A small masked image model, trained from scratch.
Model: 4.56M parameters, encoder arch vit, encoder norm layernorm, encoder activation squared_relu, encoder patch size [6, 6], encoder layers 12, encoder width 160, decoder width 192, decoder layers 2.
Training: 5200 steps, batches of 256.
Data: trained on drawn branching plants, 145000 training examples, 9.2 epochs.
Rows from block 7 of the encoder of a small masked image model, named by matrix and row number. Rows with one number belong to one neuron. Each number is 128 + 24 x the weight over its row's rms, rounded and kept within 0 to 255. All counts start at 0. Numbers have three digits each. After the name is the row's rms in percent of the matrix's.
After each neuron's rows are labels from the 100 images, of 14848, where the neuron reaches its highest value: "lies over" is the class under the peak. Only what is clearly more common there than usual is listed. The data: drawn branching plants. In brackets: how many of the 100, against the usual share in percent.
# fc1: MLP up (encoder.blocks.7.mlp.fc1.weight, 640x160), inputs 0-79
# fc2: MLP down (encoder.blocks.7.mlp.fc2.weight, 160x640, transposed), outputs 0-79

fc1.211 114:060111158138132142114123147115136089141137149135115120123103133151053163113114132136102117094155138141136149105141158121150140130098176166118148139184113063178096089150109156175125134100130123097101107121151116103144150152101141105118133134
fc2.211 109:129143124092098122130133175104136096143125166101142171156156189110126111104213127118098078103117141131132094114084142096081143094125123150106108136117109128165141151127139162131167149124114112096115092173157124139114118123120138141099110139
lies over: foliage (32 vs 8.5); wood (30 vs 6.1)

fc1.234 094:103160169098138120103103070147102147094150116083126129130151110122090109139113160127172113132140139100123130132095136152099104132130076119110152142159135081141123113123116136116156072132127158099101122158133127112157143152153156132134106136
fc2.234 100:129083130108144109125137135143114089172175128166132161148118104117137109142119113111125178152106117153117121134117107135151155126101117195114130117113099146081136154122122152118149138102120096135163151107134146169093093151122109127145122089
lies over: foliage (71 vs 8.5)

fc1.37 149:146124141143111127158113147142114115103146088103116158114129128175133149161133137079093127140084071195159113113135142134177113126134123120139174131120101071122142135116169137088151109169150128126107155161157144149085127122110143142123108172
fc2.37 156:111145111157113122124153120132122169151118187137136098153065146136139102096116118086122123126164168144117118123142155159109119143155111108147120112158158149068128122096091121099145133123105157173162146100140100109137170147119148128148138059
lies over: foliage (27 vs 8.5)

fc1.286 137:120146160168127114157158131083146161108102115092120105139160174118131145142126160128112156130132126117119114150120123116150100077128150132114116127100129117109112085121142176120159134130081114153121091120169144126103154163145144140151143106
fc2.286 146:157123115101136137170163119135134122144123142193137093144095141121140159162158111131122088114138130157101101131133138132150095094131162151105143148149122162088159109133129086108140146111112132130124118137154110083162135133119174134079132191
lies over: foliage (33 vs 8.5)

fc1.138 105:134202093106134117163126131135117129178118113148194104149100121117126137141164136115123100141166141123145165149109108141120131131146140143152150145124118126125125134094149149117162133107129106128151145155090109132121156162133140144135116099
fc2.138 130:129113139156138135113148128073124158128117174118073114074144140129121133094085171136121169118101098101118137101170131171106118094127125070123121127117110125108121113151112122134118128108143173136134135102129127146110134153121146126107132163
lies over: foliage (36 vs 8.5)

fc1.299 142:137167096099112156124150134136135137107148162126100135125113130133162093140108141106149124120117115156105180143134141103077163150105144140149109153112112182126144135138198120131097138153143138194128127127155149137109101119070111129126138177
fc2.299 143:116120180164133097132088150118122117139123117162183162139068140126119137193143102142146087113130139139142128115107103159170139106113145096116154103155162151134179116115081116146145121103132141130105140161105108124132145122196135140111130115
lies over: foliage (30 vs 8.5)

fc1.451 082:106142159143087163128105135095113168123122146130148139161101133127135118120133144136136132108122095122128123139145188094131148128175149111150153141113093078142148105107115118138129142122133153077153105090174116114132146142147124103141188131
fc2.451 074:143149119145117143184077111137125144110144141126119141136095095113161127161142150138094120122161113088084105113133143147116075136129145136133164151101124153147135129138132125147130171068111118129108123134180162099112121138124149150117155109
lies over: foliage (29 vs 8.5)

fc1.488 131:167150116142102142144116104110152097110125165157130150132147122087145150148093111102120130121131124157148172167100143138127140081088133155111159131100122173134143141077151087101105104164078131113126157085151168164136085145145124166083152102
fc2.488 132:118136120131097112145136129190114138154137094086115084151110141166094097069158154123114122157135114151100118106151102077151084115153123125101126134147136099128068115153100162118099145129142127151122102167126126125111127086145135164156094143
lies over: wood (43 vs 6.1)

fc1.577 045:108111187081133112138110092137138136110120171157110107140116101112147146058119112144149147084127135108108117133176130098110104102098113134084134107119131128129135095125181133164161110119116108127117168160156158115135104087124082120166137170
fc2.577 040:169147095118114143146119112081146115124127150092145117170117130155148113136125114140151111117137165127120108116168128108127085167136100088132116104144185118105122106106152113147175142103145145166114107132161101113132166140157190107094132120
lies over: wood (69 vs 6.1)

fc1.331 129:146152149118107147153131114153112095139130149106072097127156101159114120120139105177162127089137140152145055119131123136158162183084050117127162129112157125113127131145122096075135099132122135187149142139150114129158154116112104109098123091
fc2.331 126:132178112149083160129115157108175143127130132087155141142117130112138109123110165131112098180101109123106124099179118134072110159142125132180143173137141167140066134137120127113097098146144137126151142159096114106112098114131157118139112165
lies over: wood (40 vs 6.1)

fc1.626 080:104147101108154157133106106143133084124164129140161131111119138124107106184094084151102105053131121148080133127111130191107127119122133122115126124102111136157136110114119105114165106140134133123151145165127161134140124146127107110119136136
fc2.626 080:212134136116119059087112115152132167107077143135132116178117156093187121121109115136152127122100140123123180126127122103106074108118134126151160128138143125096105107146118121126106124154123177121136139163130127096120145140101109142115088168
lies over: foliage (97 vs 8.5)

fc1.367 082:169132163128124143112088123100109166078143123149095138103118201133122149112114146146157121125140132127147099116140108097128141135129114124122089125110139148154143150141116120179108162145130113151094081173090113094130130134149151128139113134
fc2.367 077:091144097127145075157113129148100137117125090156165149115094138114092101099159135143132122147130095106098154141125157152102137076152145133128188113092086096160091146142134126103090103147120134141150154103129148168127158134158106158121117124
lies over: foliage (28 vs 8.5)

fc1.10 152:130116110137099146166124144123114133176074135079136151107120073114132146082142159108149107116102127082154176135094113138103140117174113110133118113096125118150105129162106157132083126143152134115128138108131127119138119127118158137099110160
fc2.10 183:125143142129142089095100146116127131080159108124124130185119155121103132205113112128115144144141102163112108106135121101135098134084144160139109151167135098111155124101128098113166130140133127154171115155110100118140159110173106144128165111
lies over: foliage (56 vs 8.5)

fc1.89 079:121148100101101152131162095109134141155142113158114127129098180134154135108166171107170147111150102146144109135144119160117131098085117127128126134121127169141130194101135115165160140125115136095122138107136148116114129129078152148093153143
fc2.89 064:160130122154104123116123116128126089160163117129165142129125108142140128129160130189145078147087076104121110185141157075123178179141123122131108154096057090122162160096131158134127143129108111119143127130159141112130124141120110113137106104
lies over: wood (55 vs 6.1)

fc1.90 087:100153115090141137103167105102103160106113161114139097087144112097123129144137082108146121131142163102142104118187181124132120109136138134090135093130149127099146123088162120073131090091145116073124121138165162118150126171142092112117193115
fc2.90 082:143123137127098132106156153100123136136138162134120132098153174149184148130103120127122126113132120135131104173146132114091121108140121159129134142116133141150100130109149089075131090107143136160128075123103103134162122106096121133090095127
lies over: wood (33 vs 6.1)

fc1.594 148:150117091117093120102161149113145072139155122118127125153139129093185142135112089136154089140116119144126112142104112100100127103149123098110092174110130126162111185132117156164146145127129100133091136136115092144120169109110140133124151171
fc2.594 122:093138123114135170135092116141099151171119141127123127115130096145110149122141169144104147120137108111143123101156149154128134135186126139144142126117139127101095104119154106096102140142160125114138150096163184115105108132143103114154094063
lies over: wood (55 vs 6.1)

fc1.509 108:130119094107125102140165132119128113148119108091164115153123134138112120117154094094100128139156111164112101159154137080115138140123137103136141122147184115140169154157099133111173102137127117162166144128181129201130106174105094135128088139
fc2.509 110:153135122117131178126176114118138155127136127167127163172158142077097113124154142109141089047089184121123135114163153155104105131120180158128120184125107107110117125123146144122133135137136169142107114115108138125129140133129133130136140128
lies over: wood (37 vs 6.1); foliage (34 vs 8.5)

fc1.466 099:153145126107125144109104149113110125126149153115154127146115140114151138141134133147136087120115117104082120106147130134126116149123186145100151136103123134172130117130110152150146146100098159157134139107164099129159126138084141118136179149
fc2.466 104:144134108129142107123086096187142118148095145185166126125105109117102099151115136179126079081125132129111153130113129121103135060135125152139130121125134159139129127083172110143129161139168121147152098125153135151129130113138119130121131159
lies over: foliage (39 vs 8.5)

fc1.455 128:161125144106131116135111120080129146108118115107134126158103152116097110123089117145184107157130107125105120066120127116113160123156130151124116153145076093122134132153170139088124113147149126165110096131122115103121155177140151133094181162
fc2.455 151:100112148114132149154142108149131115150143098116121102129158081131159117131166149126082176141148141083132110144145111129129103131136102138133110102151130110160100114146091145138122148124127128093143131138115143125103127121126134118153079065
lies over: foliage (43 vs 8.5)

fc1.268 137:137130137126118144151182107126104118120169125115175118129158121115145109122154173151159146135105125104108115099140151136092111115155099069123147098130158098118129134110145101093148102088112132120118129126155131097152164141143116080116143133
fc2.268 150:138124116118123144097118130109130131124114158174116136098100173147094177103062100104096158144172125125152108107107125109139109123130143142120131135136086094137169079131096142086115128142107160069101149137109128156083131150125160154149123135
lies over: foliage (37 vs 8.5)

fc1.450 106:129121094076119133179141114156166115159150117133102189130141192098121112124168154108164163092104129129097146146103130160129135098140115145114133080127097115157110118120176108131127105163131154168122155155175104159122129126135106147118132125
fc2.450 107:125149133093096134133118140157095135104126103096121135074114124144123154122142139124140106130123105130108117161157153164134144127112147145117158140152059107092156122128143089110109123115138132123046145167084108171148149134134106136141106085
lies over: foliage (26 vs 8.5)

fc1.316 112:148119099127134134131141144160158130096131092144125079135129121149131166183135133096118100129118112143111149146128127120144125108150147103136108128139164104086159156098113122151138138127083159102087143122145116160118108082097144133135088152
fc2.316 108:142180143139119148133156097139085156156158165138127121094116076138127117138115151153105117113158113161121081144129119175106129135121122125101131123128128142102109094099153119144151131118168142139144121120144141103153115174116138078149106102
lies over: wood (44 vs 6.1)

fc1.65 041:083156130149113113160137106112142159133086112152163142165119131150115126123159130135165148149130101084129098127094119138102120146068127112135105097092110146121119156172139109132143120152096092157121138138156173164078116125127167147078154127
fc2.65 037:115094122113153140148165139109162120135149124132133111098153118118105152149134143120133152144153194156140145119092131096103164135113132134177106066132136122155147114150158139144141179152142135152143133115150086113102127107102137085183131082
lies over: foliage (32 vs 8.5)

fc1.514 158:135120143150142159076134157155136116120118097127072154113146098138133162138105102125149141118116130119133147135150142101145155136121161145133110133115108140089147139171133145123123179132132100105168179153136139137122097125089116115117124104
fc2.514 155:110154133129095148118107145130120099164127126171097106129158086129107115148128173157136147098146121108126146101123129125085111118116135117154140108134177105126119127119108138102111162147137094106186124142144123151112137137117118081150138116
lies over: wood (65 vs 6.1)

fc1.579 036:097110160131131175122143169132104142123117135105120148105143091091163148171102169137138153097150127150126102106153151110116081110147132115141133096137165140175134103128166149113118161132130156078096161137095092150103100147140136147168133148
fc2.579 025:114149114093119148099109145131176151101134097130106091147149114149125130123128156144147130091125159157142155140141126102121157115107116154154128152115120171110119123119142110120141103126118112179132133133158119130137111154102159089112103120
lies over: foliage (66 vs 8.5)

fc1.591 065:124142136100119086121175162145165170120123144168082117110116153116141131167078132139138158118148106149172119135110148104068129132093141139112099165132155124152105096136128169106127117121146119104138128175160132129119143116151134110160124168
fc2.591 068:132131144136159174121108136147130071140102144110157151143108144146142179116191112129105135110094187123121141106162105147145152140130141118134139139120101145114147178124141112182145157112104126126137117094109129132130116138087106176109160100
lies over: foliage (38 vs 8.5)

fc1.486 149:147117103153156109098136159156096094121202129094098143169176155111144142113105141115116115153185119133100111139097105089127113128133144104127095096121167140118149178146161095126135115129109119117115136109128149150135162144151086112100132123
fc2.486 159:117094126121168144109173110110124094171151094098143130118155140096152161117160092132119136128140120077136137132083193128150129115101117146137148096101144138144144101188152091095137142129121112105150134116175110133106129142107127104149130091
lies over: foliage (51 vs 8.5)

fc1.438 107:132132146123145146147129134107124084157102115134157139119116161178143137110153108136181112125150115108128127142129136146122127083118116074053134148122131151156106100092111135116150175109120108133077148151125124101107087094137111106175121135
fc2.438 102:127092133122134144128117140105126172103160161170134092101097140109127105137123128136079114110131139145058139160113139134132112169134156129137123106170119127141095098156113136085087140155135134086131096104134136118136185124114151163101076139
lies over: foliage (68 vs 8.5)

fc1.381 090:159102130142110168124113132130133075123152128134161148173154130120062148097100109168135106133130139127109140113112139138086170094158122106110130127081121122156117114175156131149130124167143091124152100123093093111148155112184077144133133105
fc2.381 089:106175130072161085137091129122127171126093121112133119172145141093170141116159155113162127120161129141124089120116128147175171128119132130127166130116115137138124141116132131131136099126108145148134127107122146142162167156115148129144140136
lies over: foliage (29 vs 8.5)

fc1.106 044:135124151159130160167149146166157146133130153109123137135138115126069154093071121123076133137146117135077123157125136096139137114175133131187153131127114120144085128158134081152090153103112117165186152127123118150153139121147102120103131123
fc2.106 040:072091080164126104180121098163111141135144127124133140139093107114143122164161117103117119106139135102103123110158115139115113112131186130122111154158114099115138121111128155129151116137133145112113115126134168148137158128110108154096159151
lies over: wood (47 vs 6.1)

fc1.572 119:131155169106161136106183111069097156125149134122123137142094107146130140128162124119132104127138126126115141126134168130151111134131130142154132115128110160144106144146117123129093112108110106083129157106157137103161123102129119106119127090
fc2.572 103:119182134111168116124104154137156095112104124101104091111115131111110183118099088112082139161109147139104125138138152081127104110140136119153148123138150117148150139128148117113128118134113168109133112095137107162126099084157086170128141127
lies over: wood (95 vs 6.1)

fc1.291 070:161092149158122110132145139130121100134149112122138122122157134165134108155167063083129129149132145124131126129116149110157138144119142127150141140126121145170112126113123098140140087128115109148146124109109143189103071109144109101152116133
fc2.291 062:114142129107104173133118182090135114100084107154107136119143143119096148089106146131082097124141127146143138150122122139103122157137069143129140147092139150156170158098146147113140134142093101158130162107169143085120129141099112151105115088
lies over: wood (33 vs 6.1)

fc1.503 137:140154095142136167114127129156102136143165103115121176113127129152109158143126145107154176073126141149163116120129128145128109132148131129129177136105132136126126144116108151196136117137140129124139164123148132158119123141094096112111153140
fc2.503 132:116121122119115146128144078108102156176141132135106097151079122110119139076093146148101109159164152121139088143113110133109127142106104114142141137110091140132121106110137147095098141121108157121094141118130117145147154153154157163174134078
lies over: foliage (64 vs 8.5)

fc1.459 108:108118092100164139116148108176131154208125112122123132155157146139093078104093121093117137163134129119137080150125076110132139141156090178098070177101118100115112106151124141114172120158127130145162104103136126118094099129087142149092107137
fc2.459 112:149131161168121136111091130102096127079098159122147117097129098103123167128156143156151110153114124081147156104103186168103076120120151094141156100165127138148102134104081146116070152139147153092129150123124096165149150120160141136164087088
lies over: wood (49 vs 6.1)

fc1.340 132:160121099138104151126117092113138126148170117146095118094153130173150114119085135089143147161116099113145110166151146106106165152115084066105138101155133133157162139094141110118141110139101152118143129155144141145108109126146149140136127124
fc2.340 132:131128123138165119158127114133133121159075095161153135142139127103133117115131151107130086137158108148134138103129138127112131132121148160113097125103115140116111113124150123120123128149127104093176112151116145130135137167118158132088063146
lies over: wood (45 vs 6.1)

fc1.342 105:143145126149143137128123131110122127102126125123094160133175141160135120128137161144175119118137116133146132148101129112162137184127077124152116136101178141116142160143143130124085097181169144103152124154135101100113144120133127050088128117
fc2.342 110:132133117096125148132083143114208141122092160173109115144086124124146117148110147127184129105129119130151130143087103132111157138143150171118137174141136154107106145102127166165129089151107124081132094110113120086094114140145129131171131123
lies over: wood (28 vs 6.1)

fc1.494 097:141126141131121107169133120095128156134111101099131116061138112073138158095097152151134137110146136119125156143120141126154179127165140148193103095132118137171141095142129136087105168113135074113101132130102137137141125155120178107155089119
fc2.494 081:166109119151118140088105174130089108120176108141119087148124156127143124140174125131144125159169097150145114134146133115106168114159115136119108160096144115120103140080151149159165086103088168123108108126148106114146133133142124075113147155
lies over: foliage (40 vs 8.5)

fc1.77 052:100111120148113109152123142139116128155099130089091126136146130139129136102145168175152109103130140124105096109131112140092146132157114117170116111129095147103110082090110156143140150130138098115101122111080138108146153128120124105115149110
fc2.77 051:152131142142118136139172130127134126129121160186127116123150176127143112110119130115079107100137161093146095133139112092118137134167090155097098166132144077109116129121088088094109128124129130138157133180140145118136140122113131158100137115
lies over: foliage (27 vs 8.5)

fc1.360 088:115099160111146125116166147109098133092112106130129107141125121166081127137120109176102112185147144123137134123157116141174110136102116104112140099138127082136116131154114105105157133145135144132096098095142125145055107148126135102134139150
fc2.360 087:148149112136147103117128129102141120135103149168102128147183127079089147122162123101167109101101111100150114131127114154132118114157137173108153148113109145125153129118094181136112084121127142112159116094083126117141175124132088170133157131
lies over: wood (31 vs 6.1)

fc1.351 061:100112155165108184118162147138153112091136118099122162161134099116109141103144162134130133110191155163106113141132118107074117164166125129160162147120155101129137169116174171134103130109130153100127120099126106126143149144128141105123177103
fc2.351 095:108098124124140115206160141134115129141129118084129100167093176136122111109135134149152109120095174110170091118123140169104125093138119118129137114124155157122117118106096089116138132121106104136098153151129120184154182085136124127185109078
lies over: foliage (37 vs 8.5)

fc1.431 089:118113130132139177115142152124077154122119094170132132090134149178143116150115130110084118155191136103149129121129090127095117121141172128136135093160153150113153105120158135112159132133099116089144124131104128155140168116060101134137183123
fc2.431 084:131128158168103125134153113110171125132146164150072099160142173129151127079136159091124111147145100127154128140128164097172106153160098126086150132073110129124135102134118102119118107138109108128125119122154160124112129119116178125168105110
lies over: foliage (50 vs 8.5)

fc1.0 147:171114174191125158155151130135105173118108087114134090096121160151158141109133114125154129127111106093133158087110186144120147086112126108129111127095170152136159141125123167145119130139103157120138100135154146135117116138149138133122159076
fc2.0 151:155127192162179108122102152127108126105132168155160122143156124113123159187165113152147086136149102133143142133126138140124135141114124119145106118116139100103132153085102111142155115119119125138155120140102092096160164171142172103118106144
lies over: foliage (60 vs 8.5)

fc1.218 148:138159129117153203120161170184143140065129123155144083093141144130108130106127125127135116133131153076128141117086125153108137141113097134118126121148129132123138118119176147123126115172144123149076136173117129102121125093142155108125130108
fc2.218 150:104128150108135102108126133132128099105106089127128161131126153109131144147130100147117111112109145090147142137138112096100124134105104153166141113172135093168153140144123110128122143127135128165143121166113133167135142122136116127103138161
lies over: foliage (51 vs 8.5)

fc1.317 137:130113168148150114150152149108085123126124141148118131133127111135168079115195109111126136109126140124153119105169125090141117121087148172134120149077129111064142167119124155099148110134077167093155127099132143138165113146124153152121109132
fc2.317 126:100158148156118121148115148163097144112119092136112145131131127116154110104144138137138109090120127125143115154119133195123099118165144121177145106151147133131132148088128150116129127137171120137119105106127142122131089160120155135108157094
lies over: wood (60 vs 6.1)

fc1.204 121:126196138172156142109107140108120053136161125178131089136096137159087127107133134111128107126108108114143138147082130137115106065157118134161157119103113154124135135137114163119122131151110145150149128126104143135145138110095077158119066130
fc2.204 125:143110099090100108096153079152137200131121129069119133123142160101152137115085147123132176145133164133121113108146152138090147184108152088108110132126162112128127106136161116106103117076117119119108140106123131111130133170170145130156185103
lies over: foliage (63 vs 8.5)

fc1.95 129:123155139122151185129146135130115149132108139133142126110122109113148132119156135115098140123156150085148079182127104103122138134130139160143160098110136153156133139144117119200121162089108128105140104155106132125124133071107145119137067143
fc2.95 154:135114123106107089132107138164168165112110119140128124125078134134115142154132100164141116112083067146116165112122151134133149108157140147131080153097108134103160132101134145111133119169139121182141110111137118103137089170136117134095183149
lies over: wood (26 vs 6.1)

fc1.444 103:128133101094136084092092104161149136132134102172158124150156130160111173144107132150112143131151174145117108132115094146139143139138140117100158149135104128153122080109110153162149145085108143117119165098093141158128126106144091114142129148
fc2.444 098:104196122113119152136157090129115146137130102160160114144139117138124144114156142123115100124131130124120156114157130117109081131111124176098116120157132124107127127132131137111153106127143123120121182182085168147137147133092138094176127090
lies over: foliage (42 vs 8.5)

fc1.322 082:153160118107134120120142178142163133119096135110102114117112152115130145132132151079172174131116097167125162141123078122136184129118149104129118106102144138116132097145104111132110142146091151126124145150134131145125133135112153123140111134
fc2.322 081:105087169116125091141132076132089089091154148152142133128138103156139176164145132129090092103124111140094139124132139142102137124172115126108126134153107130103139144098143126150160115107130122122096103127138148090138134168098115124122118104
lies over: foliage (44 vs 8.5)

fc1.557 121:128136150152122140151165121079121125144146139142149156104129123140142137123113130097108115150112126118148126110167133088153149128108169134105093143120150095100147123080137145155131122109098125107173099093121158124128136117151141133106098145
fc2.557 125:140131101092114116128111135193115166103125114101129120187093116113172084155107115140105132124072107125100133145153112140073101153153129131113114145124122141151109149110153141115121092154142127124150153137102129123132127163096113137132099159
lies over: foliage (54 vs 8.5)

fc1.627 102:130144163130127141110119171187152156139112091145151077112103061122131132063110114107132113136115171176100120126139101128142157179111118177120144131133134141155154129105140146112147141146117097150127135118104115149143121119090117114113130105
fc2.627 099:117116084137112151136189139169093083120117126120132142107123101120118116111103138154143109132129086118126155095137185117110137119132085117135162123126099150120104151125168102130129196149126172124130106152127103161102139093167109164129129126
lies over: wood (28 vs 6.1)

fc1.457 085:129146093143117124163084190110132156152125158135068148122107164141151095106140152129123118088132155128136145160144117144116115164167127123096138120115137127118111136142131152138134150155129165134147178107105126113122108098148106117131137114
fc2.457 079:133083135108142137138120112128172086120137128102116136129112146129091132149101120121125104109139163151122128133093116115126108096127132124120121100119099089142145148142100131132117167091099120143062143149129086107105141126159126124112147158
lies over: foliage (32 vs 8.5)

fc1.38 117:111130154106091104147135110129127139108093158125159110150165144117131163105120133148147112126085147126126133126151138050118143115172116132116138105124127102140129135173117151149184074113142127173140128167155114121186166143131127144159126137
fc2.38 115:118169129147133127105135172142134121172139112138131140126125106145145132102145125130062115149151113114139123088131117110136103144126119152116158162089157143165122140144142110090109130151137140099093142102110140132106136064124130141112097116
lies over: wood (78 vs 6.1)

fc1.532 058:132096129092124167116122133182169146136131148104158171149145099111172157129135093089198163151136125146148089123097120111134100147169132139144087099118134106145120166150118152151145091124132146124125131079131131143113141135116104120148126104
fc2.532 052:165116094161108128162176107100105116116163076168157111093131093175097129163165142088147080147145115116108163126158149125165109131137125132101159146091086091109125101136130138175103105133098150120109188155137107111141102173101133130133134107
lies over: wood (54 vs 6.1)

fc1.111 112:130146156155164124105104106165111125103159136065139132119124163113092159092098144132156129150192154160104120114071109138121121125112118142151159104166097097145105143156157151111093105147096115168116149145132131089146145168116111119141091127
fc2.111 106:167127113096108135142133151134064138129139100125137137182148116132119109140168099139116152154080123096105116176121121108135138134105099114071143137108120140103105085119130112167133132123110097097095094123108144130146145156120106115141130097
lies over: foliage (59 vs 8.5)

fc1.523 066:120161103102123119109149153118148135123154138155122134113128111147091151096104112105156121149119124113098166118145094120119169134111121103141165139079152125170151167171142140168152109121142099145106103176141167085088118121144098083120109103
fc2.523 057:117110140136117105128154105101093115143145144148131145075136153109165112078140112124137083150089116108111088120130136132124077152123129116117125145164120117137178153125107130137117155108102129099151122159106133138127130133082119120138141089
lies over: wood (68 vs 6.1)

fc1.313 125:155132096120115108150150170124126144126112164107121143152109143115163095091117123092130088157116111157095130122122119083080121133157131129131125119105118125168144155141134110151120074098088108125159072139123141161120119150110088126116113153
fc2.313 123:190121062138123150081127159126126130132147151116134140108136112139161126133146113116128131136088135133135103140118153134091117157142098138132125162156145134072135128119161160117114114119140151130116116164152133136105119135139101142159135068
lies over: wood (57 vs 6.1)

fc1.185 065:099110139169147089169113136143135133112135120133172091141119140178126132115111133146140144127131155105121126106112152120119132109132112110110122094110148101125156136145127171115123170118119134151124118112125192140080161114140128084137120129
fc2.185 067:084140132128158118115108115133095124158122125145176125124137118107118186152149112105125054131141089111124138131144114092107056092132112123125110105156097127147117130090128127139091137143125142099148139161129112126146125138127145177100126172
lies over: foliage (62 vs 8.5)

fc1.203 136:156121194104129135154143163138081137139143138119125134105149144133114117172101108139113124141158157143156115145123130109122130126126116137091149118105131094115147115123143122134161135137131113143193145114167150123118139123111167196083108090
fc2.203 164:158154093114102128129080094124150133134109130153119127153099119110156124154123181101154146130112126159139141126108119183154121154128115143130117100119130117148109158106140084122101097154157152160090123112113107155113123122153122125189155156
lies over: foliage (32 vs 8.5)

fc1.121 103:143150195110144123155124151110125136127117167097167100147120144140121153105143141105118135107127114136150135145160112131160124096099179159134142181149124124168097136115097141147116131123138080120104095124134108103126080161107124131132128151
fc2.121 111:141168139134124168107122165155146089122122097113136111117116111150118142156132113100157175138110156121137146134144153123106151131116134110093153118133115138135115151116152104111139197130172140141164127136119118160085138142108124157101160105
lies over: wood (51 vs 6.1)

fc1.137 096:109156161143138093117123097142100133119079143103118102173108128136094156107098157116156118093132153115115122111127100117121141150173150127154100145166142118162168135100151151148080164156136134090141157111102135136175103157094123127139165134
fc2.137 082:184128124159112149117124128091116131150116095096108134123144109157141089127149105106129181149153111119150113161113100099157122184096129138148151142082078153128124179140146138125130117098145085132147115138119133122167137160078131153122115072
lies over: foliage (74 vs 8.5)

fc1.346 142:163112141117118156143100165109138108137136116144137161156123130175109076163133145145132140097112136101130147074180127162165135136110120135105082127110116106104167121137126168134158134147158074150144173151139129121141106116110139124108159124
fc2.346 139:152117102136126144123160128183107123131140129123099124109169167117147138136148169168129119133132101115181137110111114106132090075121134129114124111132138124099123129102143106099121138090090120113137118141134154129140176106111108152109148123
lies over: wood (70 vs 6.1)

fc1.400 115:120146163085141119076159100129126081146121132169124146139102107153158130103146113096124059100124116118145170147089103131112112143162106149164088100129131176127126098135163151121143102138123143129157121109139158136119114142128161138130113123
fc2.400 121:121182154158138079119115135167111146150125111151129096166142138068099146153101119109126124128124122123105126111082136108138132108159125087137110130145102083158145125127115113140110153140141157125143156105113102113128144161133150123157138128
lies over: foliage (32 vs 8.5)

fc1.202 072:176120149165138128117153124110119126118130163157084093108138134082135127130148107130157104124128140101134141117147119091099128154159137171138122163114130129131126156088188185104148116119089119103110121100119093107117115156109100083103166112
fc2.202 071:134126145124110139145107139159135112100113105110186156172092124103111149167129159139140151142145091160141113136115140156130123127107093126084130115152123137059119128135120111145145132147177114144165131144115149161126134117145119142141068145
lies over: foliage (34 vs 8.5)

fc1.418 090:150111132147109174159151122114174179177140118125097138090141116132114143125127157100093118125158104082140096096129123136135135168092134114132164108137132117140138133165093105084120096139124129113140118128121145097119118162131144096138104109
fc2.418 093:086124119084120110122102114159092131120140132154169116174083133097150102122139103135147099140124093151117124147128120122099105139173113141092125133141125131135117121116125146114186087099138137106126114141119114149185125113118112139092103142
lies over: wood (40 vs 6.1)

fc1.592 126:139133145090134094128146164086113177161126105136161156145136094142143152151142138095170101118120088107108132116102095083127140108128124111142155095123097208148142101124137116122122108141093114114127146155096122158175104176148087127113125124
fc2.592 124:108151134133093124118153142130089206104122087092138134119139142133128084101077138107112103150143104101120120155084143123129196139126148098143144153094126129178088123125123116148140122154134130129142140156142146118124126144110091100128161144
lies over: foliage (34 vs 8.5); wood (28 vs 6.1)